Weights of a small masked image model.
Model: 5.06M parameters, arch caformer, norm layernorm, patch size [2, 2], depths [5, 5, 5].
Training: soap at rate 0.002, 10000 steps, batches of 128.
Data: trained on pictures of board games with random positions, seen at a slant, 97500 training examples, 13.1 epochs.
Rows from expert 7 of block 7, named by matrix and row number. Rows with one number belong to one neuron. Each number is 50 + 10 x the weight over its row's rms, rounded and kept within 0 to 99. All counts start at 0. After the name is the row's rms in percent of the matrix's.
# up: expert up (model.blocks.7.mlp.up, 8x96x96), inputs 0-95
# down: expert down (model.blocks.7.mlp.down, 8x96x96, transposed), outputs 0-95
up.25 085:53 48 45 44 56 47 58 43 26 55 29 51 45 67 53 44 48 39 52 32 55 39 40 46 34 50 51 37 66 68 42 56 68 44 61 33 48 58 48 48 47 54 67 54 56 68 45 57 75 61 50 40 58 43 36 43 55 37 43 48 49 43 47 41 56 52 62 68 52 53 71 54 52 49 39 30 51 41 62 55 56 50 55 39 68 35 41 56 47 54 42 50 40 46 51 60
up.26 113:51 55 39 46 73 48 36 51 50 46 49 43 62 42 67 43 64 56 54 38 50 49 60 46 48 41 47 40 73 41 57 77 56 57 36 31 60 54 40 41 32 56 57 48 61 35 56 53 51 62 48 51 53 56 62 46 54 56 40 29 54 47 41 44 43 41 48 54 56 54 68 60 48 54 53 49 53 31 53 48 56 35 71 70 40 42 60 67 40 50 54 57 43 41 54 36
up.27 106:39 42 62 49 41 64 45 47 68 34 58 46 55 64 41 58 52 55 52 58 75 35 62 39 50 46 38 47 56 55 70 58 39 48 45 40 58 47 53 42 41 40 54 50 53 61 57 27 63 48 40 57 63 38 43 56 59 47 52 49 57 45 54 43 60 42 54 66 68 40 54 47 57 41 53 40 71 54 54 26 53 45 57 52 31 45 64 56 40 56 63 58 31 39 40 45
up.28 082:30 55 66 48 58 38 52 45 41 43 41 47 60 47 57 65 59 35 59 47 65 65 54 51 62 53 53 50 43 64 46 46 51 35 47 53 36 68 38 65 45 41 54 44 38 46 48 43 58 40 62 41 43 36 59 67 51 36 53 63 61 50 75 39 58 47 43 51 35 60 42 54 48 50 66 36 50 63 50 52 46 46 75 59 62 48 61 48 40 61 43 50 63 44 70 50
up.29 120:51 61 45 53 52 39 38 24 71 59 54 50 60 58 38 48 39 50 41 60 58 42 41 41 49 59 59 54 33 59 60 70 68 41 51 63 62 53 62 56 44 45 46 56 34 44 52 39 46 45 50 55 47 56 61 23 44 62 51 57 37 39 55 58 57 56 45 57 55 55 51 53 51 37 47 31 59 36 64 61 48 60 34 44 38 56 41 36 31 51 44 49 53 47 32 59
up.30 100:47 58 46 62 58 36 47 47 51 52 54 64 42 42 48 55 48 47 64 60 55 47 52 53 69 51 48 48 47 41 38 55 57 59 44 36 48 46 34 34 53 35 49 69 56 43 75 32 46 64 66 59 63 47 62 69 48 54 41 54 51 45 57 49 42 44 45 44 52 69 54 21 51 39 49 39 44 55 52 57 30 57 48 52 55 44 57 54 43 43 20 43 31 57 45 46
up.31 110:45 53 59 39 38 64 53 40 47 55 47 54 58 54 45 36 67 53 47 58 54 65 61 52 42 39 68 48 32 49 44 33 48 43 44 61 38 46 43 46 40 57 47 40 49 52 68 53 54 58 52 73 45 53 72 32 54 47 35 38 60 38 55 78 57 60 52 57 49 46 49 41 53 56 31 38 58 53 61 65 63 35 37 48 64 45 36 51 46 48 64 41 61 54 49 44
up.32 077:45 36 29 57 47 61 47 60 46 60 33 49 57 41 34 47 42 57 37 63 33 55 67 50 48 61 55 69 62 48 58 44 37 50 62 49 47 50 30 57 56 54 50 60 29 38 34 41 49 48 52 46 53 38 50 24 51 51 63 66 59 45 54 59 37 39 70 39 62 46 55 40 52 50 50 53 70 38 55 49 41 49 46 37 45 53 47 58 35 48 58 43 40 58 65 47
up.33 107:60 53 47 53 59 51 56 59 62 63 43 52 42 58 35 48 49 52 32 27 48 44 51 54 61 41 70 50 67 42 72 63 49 39 30 37 58 59 49 38 57 52 46 21 58 48 43 53 41 45 55 57 39 45 50 52 48 54 65 75 62 62 52 47 51 53 47 54 36 46 56 61 49 64 55 57 41 46 53 64 55 52 48 59 51 42 52 56 69 58 57 40 58 39 62 28
up.34 098:61 60 55 65 54 52 49 52 55 62 60 39 58 54 44 62 72 38 53 46 46 37 66 55 48 49 42 30 51 61 63 40 71 51 51 51 53 43 33 41 34 34 50 40 27 71 38 49 63 40 54 45 39 55 43 52 53 53 37 60 52 40 50 48 47 60 51 58 62 58 54 58 51 49 31 39 36 39 43 56 44 65 51 38 28 69 60 38 49 54 53 58 57 51 53 43
up.35 101:50 52 47 50 56 52 42 64 64 44 57 45 16 44 60 65 39 56 43 57 27 58 41 45 33 62 55 41 52 50 32 59 60 50 50 43 48 45 45 38 51 50 46 50 59 65 49 56 58 49 40 53 47 45 30 55 49 60 47 35 51 57 48 59 55 68 60 49 56 61 30 66 57 63 47 54 39 66 39 39 64 52 56 52 41 35 41 58 31 53 39 52 47 71 52 52
up.36 112:69 46 45 58 55 51 62 52 50 59 49 48 54 59 41 52 54 33 44 50 46 41 61 51 53 69 51 35 50 35 45 49 51 25 31 43 55 25 57 39 31 63 30 62 45 59 44 46 46 46 38 46 44 39 56 52 53 31 59 56 48 54 54 41 78 49 56 47 68 58 48 38 45 59 40 46 41 35 48 44 53 57 70 51 41 44 35 60 52 60 50 49 60 53 60 47
up.37 108:52 65 52 40 45 50 72 52 60 26 35 56 36 52 45 54 51 44 37 42 60 38 65 39 40 43 34 28 33 62 44 36 47 65 57 36 53 66 56 61 62 48 70 55 66 46 40 47 50 52 67 45 66 52 58 48 57 47 42 42 56 54 42 40 48 64 43 52 54 53 55 54 48 48 62 51 53 59 41 53 53 40 40 37 64 68 61 50 51 43 67 59 55 52 56 60
up.38 086:51 45 65 31 60 59 41 64 50 73 64 66 41 48 46 53 53 62 59 49 29 31 35 58 29 36 56 45 55 53 52 57 54 73 52 36 52 58 36 49 26 61 43 54 54 34 47 62 50 33 34 50 59 51 61 42 45 49 46 47 39 60 44 46 71 42 47 55 54 52 47 43 52 36 51 48 44 43 54 52 38 52 50 35 40 46 41 56 47 42 46 49 41 52 34 45
up.39 093:55 71 60 39 44 53 41 56 61 20 57 59 54 47 64 65 49 56 53 45 50 47 45 38 34 40 51 58 62 52 48 58 49 58 57 57 40 53 47 56 48 60 70 40 44 42 44 51 65 36 68 66 58 56 55 47 54 32 53 41 35 44 43 37 56 60 45 32 44 51 48 59 53 34 67 51 56 59 41 51 48 57 72 62 53 38 35 46 49 53 52 68 57 36 51 41
up.40 085:38 50 47 44 43 41 60 44 52 66 70 41 73 37 45 41 59 55 43 48 45 37 42 58 51 26 45 65 46 47 52 38 53 53 48 40 27 57 44 40 58 53 62 45 58 52 52 44 53 64 64 57 45 57 56 46 61 53 53 57 42 47 33 58 46 52 40 37 48 43 46 47 34 43 43 47 58 36 59 52 53 62 37 81 45 43 45 51 59 37 46 64 40 50 46 24
up.41 104:57 48 50 48 46 50 56 58 61 59 53 56 42 38 54 58 52 48 40 55 39 34 51 54 44 57 42 54 53 43 58 49 37 62 48 40 47 38 37 58 42 43 34 61 47 44 58 40 60 64 45 42 15 26 57 65 30 38 54 49 47 42 40 31 51 50 56 73 41 47 72 61 65 49 59 45 76 48 39 55 54 65 51 57 45 40 51 57 48 51 48 47 42 49 43 58
up.42 102:73 55 44 29 59 32 38 33 52 50 32 58 48 52 66 64 36 44 53 77 49 55 47 47 35 46 30 60 65 58 52 46 50 58 30 60 50 47 53 43 51 58 47 45 47 38 61 54 60 58 57 47 49 40 48 53 64 52 32 55 59 47 48 38 46 45 42 46 37 60 44 55 51 48 65 73 55 51 66 39 35 50 46 57 45 43 35 49 45 51 58 44 53 51 53 68
up.43 106:51 39 45 27 46 63 30 65 53 39 40 51 53 59 46 59 47 50 39 57 37 40 61 56 58 54 79 64 47 53 58 67 48 56 53 55 59 65 57 59 43 50 58 41 64 51 58 52 53 50 70 45 60 46 39 60 45 47 44 60 51 57 45 50 73 63 40 49 50 48 43 59 59 43 58 55 36 49 61 51 69 51 50 49 49 20 29 32 52 59 56 51 53 47 45 47
up.44 109:50 55 55 69 50 34 43 42 53 36 52 24 67 57 50 41 53 53 63 58 38 47 46 57 59 32 58 62 54 53 38 49 53 65 69 50 52 59 36 59 33 33 59 68 48 50 60 43 48 60 52 40 54 50 52 67 48 53 43 44 59 44 56 45 47 29 59 62 51 41 77 41 53 48 47 44 43 54 43 39 56 37 41 60 37 50 47 50 63 35 34 47 40 43 42 42
up.45 104:37 55 49 53 58 66 59 44 52 49 47 64 42 56 42 60 26 38 40 52 57 38 48 42 58 34 49 60 46 46 66 54 59 43 63 61 47 54 52 56 36 68 61 64 24 58 33 56 45 45 52 45 59 29 43 66 41 33 37 48 57 52 55 53 43 61 41 66 50 44 53 49 62 52 46 64 61 57 49 47 45 69 39 36 55 55 45 35 42 59 50 50 55 34 42 60
up.46 098:54 62 39 62 29 37 50 59 46 36 32 33 56 52 52 43 48 53 43 47 31 57 44 41 54 47 52 42 40 31 76 40 61 51 57 45 52 58 55 50 45 51 61 68 65 47 43 49 54 44 60 62 59 39 56 50 48 41 43 47 69 47 37 43 43 48 69 65 47 50 46 38 56 43 49 62 58 36 41 57 34 63 49 43 56 39 32 51 52 45 56 39 42 30 33 55
up.47 083:66 46 46 37 56 46 59 40 41 59 67 58 42 42 56 59 42 47 43 59 40 52 38 53 71 64 41 55 37 48 46 47 43 47 58 40 59 62 52 51 55 37 34 24 55 56 51 41 62 44 52 64 38 34 42 39 34 60 55 50 43 51 43 51 44 52 49 44 46 49 56 50 51 72 51 42 44 67 63 31 59 56 63 56 61 51 54 54 50 53 61 38 46 47 18 66
up.48 093:48 63 63 40 46 70 62 48 44 48 64 57 35 58 64 49 53 39 52 46 57 80 58 60 51 34 58 57 42 72 48 38 51 52 51 49 57 67 35 60 67 37 60 72 43 52 55 35 49 32 51 36 49 59 48 54 56 59 61 41 50 57 44 43 51 52 57 51 49 47 41 35 55 58 36 35 53 57 57 61 57 48 29 58 58 41 51 55 34 55 38 54 41 47 45 46
up.49 097:58 52 48 68 37 56 54 68 54 60 50 54 48 50 38 59 46 53 72 55 45 57 73 49 59 49 45 54 40 30 68 60 38 37 39 57 39 42 54 20 53 73 34 45 37 61 45 56 52 41 35 46 49 65 54 45 50 46 43 62 43 49 53 56 39 55 56 32 42 45 54 46 62 60 48 54 44 39 46 47 46 34 55 45 56 43 41 50 57 56 46 48 41 46 28 61
up.50 085:49 42 52 40 61 51 50 52 50 50 60 41 55 56 35 37 49 68 51 65 53 42 42 41 55 46 57 55 40 45 36 63 65 51 60 56 76 51 50 47 43 53 43 27 54 61 53 50 59 43 42 45 51 58 53 48 41 66 56 54 35 62 48 52 52 59 54 50 43 52 53 40 54 47 49 46 50 33 53 44 59 55 57 44 41 76 26 16 48 70 58 59 39 68 43 43
up.51 088:43 55 39 50 48 63 36 47 57 34 39 45 58 50 42 43 41 55 58 50 34 61 63 67 59 42 55 30 62 43 61 57 58 51 39 53 57 54 49 41 48 61 52 58 37 49 46 31 54 43 38 52 58 35 38 48 47 60 55 60 52 56 50 38 39 62 59 23 64 42 51 57 43 56 47 61 45 27 50 50 44 63 50 53 24 68 57 51 35 57 58 69 57 55 43 41
up.52 109:51 52 52 55 51 41 45 48 44 51 58 66 50 52 63 60 54 55 56 44 43 40 46 36 27 31 32 57 47 47 71 58 61 53 43 52 38 52 57 58 44 38 57 32 40 45 55 50 35 47 74 46 62 60 52 56 55 39 39 45 48 43 57 47 37 38 55 60 60 45 34 34 43 40 25 40 50 65 53 44 45 45 50 43 34 47 55 36 31 44 64 66 47 54 64 49
up.53 098:44 47 49 39 60 59 64 59 45 53 53 37 31 29 42 43 54 49 33 47 52 53 53 56 43 59 41 47 46 44 49 42 36 67 53 35 53 62 50 40 44 67 43 47 59 39 64 49 74 39 58 42 53 38 43 55 46 60 50 57 60 35 38 49 58 67 58 55 39 46 64 54 50 58 66 59 51 48 66 53 48 64 56 61 48 37 74 36 61 45 44 59 50 53 29 64
up.54 117:45 53 64 54 40 55 48 41 65 48 41 36 47 53 42 67 46 52 51 35 77 55 49 56 45 46 41 51 37 44 44 50 44 55 60 53 46 41 70 54 46 50 70 62 51 40 49 38 47 51 49 46 37 44 52 51 41 38 43 47 62 50 62 51 52 30 58 64 38 58 67 62 48 48 47 58 58 37 36 16 46 54 67 66 35 48 44 42 52 39 61 55 34 58 56 58
up.55 090:50 58 44 44 56 41 62 57 33 49 61 52 48 58 54 49 51 48 51 34 57 37 58 52 47 40 45 35 48 45 46 50 54 57 42 40 44 51 59 45 67 51 71 39 53 47 61 60 59 34 35 61 50 59 56 28 53 53 65 37 53 48 55 38 40 65 51 51 38 43 51 17 75 51 56 48 71 42 38 39 40 43 65 38 34 63 49 49 51 47 60 56 52 49 38 39
up.56 107:42 51 44 42 51 32 59 56 54 66 60 55 48 60 60 51 47 45 22 62 62 43 39 55 36 39 20 45 40 50 42 44 49 50 44 51 41 43 60 59 60 52 52 53 52 34 50 47 35 53 75 55 56 60 71 52 44 47 54 71 63 34 36 45 41 57 50 43 56 52 46 43 49 53 36 51 40 53 64 37 53 53 42 50 41 45 66 47 50 35 60 32 61 43 52 48
up.57 087:39 66 48 44 69 67 42 38 49 35 39 56 62 52 33 54 46 59 34 48 39 23 37 66 52 40 37 56 41 66 54 57 37 60 51 46 60 46 64 38 39 47 47 51 37 66 62 61 49 46 28 53 49 41 62 40 59 51 57 62 66 62 42 64 57 33 43 44 53 59 62 46 52 63 49 51 47 34 49 42 58 39 47 60 49 44 48 44 52 40 53 51 56 48 40 41
up.58 091:45 50 62 56 39 50 44 40 36 55 53 42 47 59 27 32 59 58 41 39 46 53 32 59 51 38 58 51 57 60 49 36 52 45 45 52 49 59 37 50 47 61 53 62 42 57 50 40 51 65 43 50 49 32 41 53 46 45 56 30 27 68 52 62 52 59 42 58 44 56 54 41 65 32 44 34 60 49 64 62 64 52 71 43 52 44 62 46 35 57 45 33 41 58 32 55
up.59 105:49 57 52 44 49 56 49 38 45 46 38 48 52 54 63 21 32 53 38 54 64 52 57 65 57 39 64 44 52 44 42 35 40 76 64 66 61 62 65 43 38 56 53 38 47 61 58 39 55 57 62 47 63 52 48 30 46 65 39 52 59 44 54 53 67 55 62 53 61 65 56 61 49 45 45 48 28 49 47 55 39 41 48 50 51 54 25 56 51 52 49 52 55 44 47 39
up.60 099:40 48 61 57 45 52 59 32 69 66 40 34 50 53 45 37 52 55 47 47 37 52 41 63 44 45 59 52 38 49 34 45 40 57 55 33 47 79 42 45 68 44 34 47 59 57 55 46 44 55 48 68 60 57 61 61 55 54 68 45 59 45 50 38 47 50 37 45 69 69 44 60 67 43 48 43 50 59 38 44 52 41 34 56 50 56 56 34 48 39 41 67 46 62 50 52
down.25 089:42 56 53 58 29 37 43 40 62 38 55 42 50 45 61 40 44 47 49 65 56 44 47 46 52 56 64 59 60 48 33 24 53 40 57 54 47 36 44 57 21 49 41 36 44 50 60 65 37 48 53 49 31 54 50 55 35 63 55 53 72 68 53 60 50 63 65 50 43 47 47 46 43 47 50 53 55 46 61 48 54 42 41 63 35 42 54 52 49 43 58 46 77 38 42 52
down.26 102:46 47 40 33 64 54 41 38 42 45 36 40 49 48 64 51 53 43 52 52 58 32 55 57 42 34 43 63 59 44 70 45 48 53 62 51 51 49 63 47 72 47 34 35 50 56 42 55 56 39 66 40 42 59 64 40 43 67 63 51 54 58 54 38 43 73 60 58 49 34 55 54 35 35 52 61 48 58 64 60 37 62 51 35 38 56 50 64 43 44 59 52 39 52 49 65
down.27 094:43 46 51 59 47 63 74 37 54 62 46 49 43 66 46 59 44 56 41 49 70 55 70 74 45 33 47 51 67 60 38 41 51 30 50 40 44 56 40 41 55 65 52 61 59 53 44 59 69 55 68 42 43 57 62 58 53 32 51 47 48 59 54 44 56 41 47 32 27 55 51 58 44 61 53 42 51 46 59 56 41 55 52 43 45 60 68 58 42 63 49 50 60 52 41 48
down.28 084:51 35 52 35 30 37 63 50 55 38 51 46 45 71 64 45 43 47 54 52 62 47 43 61 50 42 53 52 57 60 63 37 60 42 50 34 52 36 44 57 36 57 67 36 38 46 33 35 67 51 48 53 46 62 53 17 48 44 57 49 62 56 42 58 51 48 44 44 40 40 55 55 59 56 35 55 38 39 51 49 50 67 57 41 67 49 41 42 43 34 61 39 42 56 52 56
down.29 102:43 51 48 55 48 55 60 53 33 49 56 73 41 48 51 43 67 54 48 71 41 62 46 50 51 42 49 34 37 36 32 58 51 58 58 47 40 37 50 54 67 66 54 44 55 30 61 50 46 57 58 54 45 52 44 53 52 39 51 38 67 46 52 59 23 58 33 40 41 64 49 41 67 57 60 42 51 62 35 62 54 46 45 45 51 44 58 43 50 63 67 56 52 57 72 52
down.30 093:54 45 78 52 53 66 58 66 38 43 52 50 39 31 50 59 37 48 55 51 46 44 39 63 59 58 51 41 52 50 60 45 62 65 38 53 58 54 56 56 68 50 43 54 38 49 48 56 51 59 43 31 56 42 45 53 53 24 49 55 60 66 43 46 18 48 44 45 32 46 62 60 30 46 60 41 58 53 71 53 56 54 54 47 40 53 43 65 48 43 47 46 35 58 50 54
down.31 118:33 54 43 51 41 51 40 50 37 49 38 51 48 42 58 48 48 54 51 29 43 53 33 52 40 42 62 56 44 37 61 60 48 64 74 70 44 43 49 36 60 68 47 45 44 53 63 53 54 45 39 53 52 48 37 50 54 37 59 41 57 42 65 57 50 36 44 43 52 43 53 44 69 44 51 49 57 71 43 34 30 65 48 56 60 59 53 47 59 62 35 44 69 49 33 34
down.32 089:59 57 54 58 73 44 43 43 57 45 56 44 59 51 52 49 37 51 51 53 55 27 36 50 45 48 60 46 51 52 34 35 32 61 44 44 61 48 34 74 42 49 57 51 49 64 59 59 59 41 32 40 41 50 32 44 43 44 47 28 49 67 69 48 60 51 53 61 49 53 57 53 63 43 50 31 49 62 47 37 54 66 55 48 43 40 36 41 61 26 57 52 51 38 50 48
down.33 103:56 33 36 57 56 43 41 60 47 54 54 52 61 48 41 59 55 49 41 44 47 53 60 43 61 61 45 54 41 70 41 47 44 54 53 65 51 55 59 52 54 42 27 58 51 32 53 50 63 38 44 58 45 54 64 60 51 41 43 35 68 54 57 70 59 54 82 61 44 36 42 32 61 47 29 48 42 52 45 46 45 58 62 66 57 47 56 39 60 58 60 52 44 41 34 42
down.34 099:51 62 50 47 37 29 34 47 62 42 59 60 59 46 48 50 47 49 48 47 51 56 49 58 59 59 40 44 36 31 55 51 62 42 55 43 44 34 32 56 64 78 45 52 53 45 71 38 40 53 36 68 39 42 63 43 59 46 55 46 64 64 60 47 56 52 49 40 43 50 48 62 52 48 47 55 62 55 43 47 68 49 49 62 77 36 42 59 55 52 60 51 37 31 55 48
down.35 086:56 48 46 52 36 45 65 64 56 64 47 42 58 36 27 44 60 54 41 44 60 46 59 32 44 38 66 56 58 64 59 53 48 52 56 29 47 62 50 56 48 60 52 58 43 47 60 45 57 51 65 33 58 37 48 61 47 58 69 55 30 59 33 54 62 38 37 52 57 50 62 31 37 46 60 52 56 46 64 58 50 46 47 49 52 48 66 33 56 67 47 48 55 49 42 30
down.36 103:40 41 43 57 55 59 44 46 58 30 47 62 61 55 49 34 51 78 42 37 57 43 34 56 52 47 57 60 50 45 49 69 31 47 46 66 51 52 33 35 50 70 30 45 59 64 53 45 66 49 49 65 62 51 44 36 42 44 38 41 77 55 53 58 53 48 43 58 48 59 51 54 57 41 42 45 58 45 58 56 59 50 46 58 53 48 55 31 37 40 38 51 60 41 52 58
down.37 111:59 69 44 42 44 40 39 52 50 63 39 51 53 49 69 57 56 42 69 54 40 61 59 43 61 54 50 70 44 64 52 53 44 32 60 45 55 43 53 58 53 43 64 51 27 32 55 41 36 53 62 46 43 69 44 43 50 69 51 38 51 34 26 47 40 51 51 43 44 48 48 73 59 53 59 39 57 47 59 62 48 52 38 47 60 61 41 52 53 67 48 55 55 64 56 45
down.38 095:43 31 52 51 54 43 38 32 42 36 35 50 56 35 50 50 48 46 61 48 73 57 56 41 62 43 38 34 63 53 52 54 60 46 48 48 52 52 52 41 60 44 54 39 41 51 71 73 58 49 70 56 50 48 66 53 36 62 54 45 30 54 49 60 37 59 55 55 42 42 58 47 49 70 36 57 49 61 60 45 46 41 61 64 48 39 44 62 55 43 26 46 63 39 55 52
down.39 091:54 40 35 37 50 57 55 55 42 63 50 44 50 58 49 31 70 38 50 43 58 59 63 41 59 47 35 59 37 61 62 38 49 44 28 60 60 62 56 48 42 36 47 48 49 58 45 31 54 59 43 44 56 50 71 50 40 55 46 45 24 55 54 42 42 51 46 66 37 53 63 46 44 54 48 66 34 49 64 51 63 46 36 48 58 56 42 34 32 37 53 39 43 62 48 53
down.40 088:42 51 45 34 47 57 46 48 41 45 67 41 34 54 31 55 53 49 45 25 47 58 67 50 55 34 49 44 55 44 65 61 57 49 54 64 39 36 38 51 41 49 56 43 51 53 36 65 50 46 44 43 71 40 69 44 59 31 64 49 43 40 55 42 31 44 50 51 56 59 38 66 43 48 48 61 63 61 58 65 44 54 58 47 35 64 51 62 36 56 54 38 38 56 42 55
down.41 100:33 64 59 48 54 51 48 26 35 48 56 44 49 59 49 46 39 68 55 51 66 68 58 67 58 59 64 37 61 66 37 43 64 47 52 51 54 52 43 43 42 51 62 39 41 59 46 52 48 26 37 63 46 46 53 41 61 38 61 44 44 68 52 48 37 68 39 48 46 49 32 41 41 55 45 40 50 47 65 51 54 49 65 56 52 73 56 49 62 36 38 47 48 52 53 48
down.42 107:44 55 54 53 60 60 49 65 45 51 20 48 57 65 41 57 46 40 42 41 34 46 37 52 51 55 40 41 47 65 49 63 28 63 61 46 75 41 46 54 44 46 36 57 51 52 67 50 47 58 38 54 35 65 47 55 36 50 44 45 50 49 48 34 50 54 36 80 55 55 46 51 61 58 55 42 44 56 71 63 62 48 46 63 49 67 42 43 51 36 51 54 44 50 47 46
down.43 099:55 65 41 54 36 44 58 64 43 64 57 44 37 41 49 44 37 30 40 52 51 67 55 52 51 46 52 41 47 58 41 48 48 49 42 49 53 32 53 26 58 41 46 53 45 33 43 54 62 40 48 61 55 73 53 61 58 65 61 49 50 47 49 52 51 58 50 68 37 40 75 37 45 55 47 50 43 62 49 50 37 40 52 64 55 44 60 59 29 49 50 65 51 64 47 24
down.44 107:55 60 60 46 36 55 54 37 47 49 35 47 32 40 50 54 42 66 54 47 57 51 47 66 52 43 51 48 51 57 41 65 59 69 47 48 41 57 58 47 67 57 55 38 53 59 53 53 42 52 44 54 52 39 54 69 45 47 53 52 43 44 55 26 70 54 47 25 26 56 28 47 33 44 56 57 54 36 42 42 47 46 42 39 50 47 60 76 47 50 30 48 49 66 50 44
down.45 097:44 52 51 56 29 39 65 50 41 43 44 45 60 45 48 63 52 40 54 71 70 65 45 35 53 62 44 38 54 60 38 53 30 40 35 57 59 48 45 45 53 32 48 35 58 56 57 38 51 49 46 49 57 56 43 36 63 37 56 30 58 63 55 48 62 36 43 59 38 42 40 51 65 60 53 49 41 44 57 61 59 39 51 52 53 43 67 58 39 52 45 35 61 60 69 53
down.46 091:55 37 46 46 34 59 49 50 51 60 40 62 50 45 49 43 49 61 53 45 65 46 64 53 45 64 44 39 52 66 51 45 34 37 47 50 66 53 49 48 58 42 39 31 33 49 30 44 49 32 32 59 53 46 42 52 49 57 49 49 48 71 50 53 52 58 44 58 28 44 73 49 45 52 40 38 53 47 73 60 61 40 35 65 38 61 69 59 41 39 59 59 59 53 49 51
down.47 090:67 56 42 53 21 55 47 48 65 48 44 36 54 51 44 56 65 46 47 59 52 58 54 43 69 42 71 58 51 51 46 40 49 44 44 49 39 50 56 56 52 49 52 51 55 58 46 63 51 37 43 25 58 66 55 49 55 51 35 66 41 38 29 62 44 45 60 60 58 39 55 49 42 38 47 52 47 28 51 57 64 50 53 60 52 69 48 57 31 49 39 62 74 54 46 50
down.48 093:63 48 37 45 44 39 43 55 49 60 68 30 67 35 41 39 51 39 55 48 48 39 58 36 44 58 44 52 45 44 36 52 34 68 50 40 55 47 53 52 61 56 49 43 49 59 52 31 44 58 51 49 37 62 60 54 40 38 58 39 43 41 43 71 26 49 45 22 58 41 51 50 50 66 54 65 43 46 54 44 70 57 54 52 40 54 40 42 56 57 50 55 58 63 61 65
down.49 095:50 46 34 51 64 46 66 39 38 44 42 55 62 34 47 51 58 69 46 42 52 65 26 52 57 57 69 53 52 36 49 44 33 55 42 55 47 43 51 49 66 51 32 41 46 52 61 39 51 24 47 60 49 36 48 48 50 60 51 48 55 60 61 32 56 42 33 51 47 45 43 39 46 48 30 54 59 53 49 40 44 47 49 51 37 48 63 57 51 38 63 63 58 35 44 26
down.50 098:60 46 41 68 45 55 56 57 53 39 49 51 46 53 59 57 37 44 69 36 43 54 50 66 49 63 49 52 51 35 34 46 51 60 49 50 77 40 67 66 46 52 46 68 48 47 59 54 56 35 41 46 48 54 45 32 44 51 26 40 41 43 57 49 46 45 42 52 66 65 64 45 45 48 29 50 54 47 48 53 42 72 52 48 59 41 54 52 30 36 60 46 29 42 44 42
down.51 082:59 44 72 47 62 46 61 39 39 49 38 63 42 39 57 54 44 46 49 58 54 52 46 48 60 67 55 57 59 36 71 48 48 57 52 40 43 52 39 42 62 54 64 44 46 51 56 49 67 38 42 68 34 57 63 55 63 68 38 56 51 46 56 46 58 59 55 48 71 51 43 42 55 51 52 51 53 71 39 57 69 34 49 39 43 55 57 54 44 42 57 57 34 22 59 49
down.52 114:64 35 40 38 57 59 53 39 70 35 39 36 66 42 40 46 60 42 56 30 52 38 46 45 51 60 55 54 36 44 41 59 45 32 50 52 43 53 47 50 44 54 40 29 56 68 38 49 53 56 48 56 47 60 59 70 53 61 33 42 49 41 42 47 45 57 44 46 49 47 64 48 65 52 50 50 47 71 43 55 42 62 39 66 44 63 59 56 33 48 71 42 48 51 46 32
down.53 100:47 53 51 59 45 49 39 53 46 50 44 37 69 49 46 55 39 57 31 42 47 48 49 43 57 55 49 54 51 76 60 46 57 44 49 56 40 56 53 58 35 28 38 51 54 49 32 64 49 34 38 57 51 68 59 47 48 40 48 39 31 58 40 52 39 45 56 49 46 50 67 44 45 59 38 78 57 53 54 65 26 53 50 60 58 49 44 46 28 41 48 37 42 63 56 60
down.54 109:45 61 39 46 32 59 57 46 40 49 59 55 29 51 46 65 55 60 59 66 54 49 62 60 46 42 54 60 60 58 54 42 66 31 47 32 52 50 46 52 54 44 59 51 44 57 47 24 59 54 52 50 41 53 49 42 50 51 59 68 33 56 56 32 66 47 65 32 53 49 30 52 45 49 64 47 65 43 60 53 51 30 46 46 49 47 71 71 44 44 62 41 55 53 54 48
down.55 090:56 59 61 54 51 59 42 56 63 41 60 41 52 51 56 40 63 43 46 57 56 37 32 37 50 69 47 54 51 28 59 39 48 31 45 57 25 53 50 55 43 47 55 50 49 40 49 40 57 60 45 35 58 41 58 45 39 61 40 56 53 49 44 32 44 50 59 71 58 56 50 57 40 63 72 57 63 45 50 36 70 54 41 62 55 50 32 54 62 54 69 35 47 42 42 52
down.56 104:36 45 44 35 53 62 55 64 58 44 47 44 51 52 53 52 62 53 58 32 46 41 56 43 56 50 65 36 52 44 49 56 81 50 60 55 42 40 53 38 31 37 56 48 48 53 54 62 48 50 45 46 48 65 22 41 44 39 32 42 43 43 60 58 45 46 46 51 53 52 54 73 57 47 63 46 58 55 47 63 41 59 62 53 67 65 43 59 31 60 60 49 45 74 57 51
down.57 088:52 25 68 49 40 58 34 41 39 55 41 50 44 64 69 54 55 66 46 41 45 58 68 40 47 32 54 42 48 42 44 51 57 64 45 53 47 57 53 43 56 36 50 59 54 61 57 45 40 40 69 50 61 51 52 51 42 53 52 42 60 53 43 43 50 64 57 62 44 52 34 38 44 49 50 63 54 65 44 41 55 48 72 40 65 30 50 72 48 63 63 52 47 71 57 48
down.58 094:61 49 62 60 63 42 51 45 43 41 58 52 46 54 72 40 37 39 50 81 56 54 43 64 53 55 58 70 57 36 47 47 54 57 49 48 65 24 39 38 37 42 38 47 67 53 58 43 61 45 46 33 56 49 59 55 58 52 60 35 67 42 42 49 52 54 67 36 51 37 53 42 40 48 37 49 58 44 42 32 43 43 63 53 60 57 50 48 49 43 58 48 67 50 53 57
down.59 100:42 39 49 49 49 46 36 61 54 49 43 46 50 61 59 55 42 37 51 51 44 52 35 38 58 62 43 39 51 50 49 44 56 49 47 34 75 20 40 61 50 52 39 66 44 39 61 42 59 54 49 62 48 60 34 50 45 48 63 64 74 29 58 46 48 51 49 53 52 50 53 31 64 49 58 39 47 48 53 44 52 56 68 57 49 57 52 66 42 46 42 34 63 64 58 28
down.60 101:53 60 46 47 61 45 58 54 54 35 47 56 43 50 47 51 49 71 74 70 58 68 58 47 55 41 56 47 38 53 61 57 56 51 69 52 45 55 49 56 53 50 66 51 54 30 42 70 38 47 51 49 58 56 56 52 42 32 61 40 43 42 51 59 39 40 41 54 23 32 35 40 29 52 49 50 38 48 42 64 51 38 43 31 37 63 51 48 54 62 56 45 47 51 59 48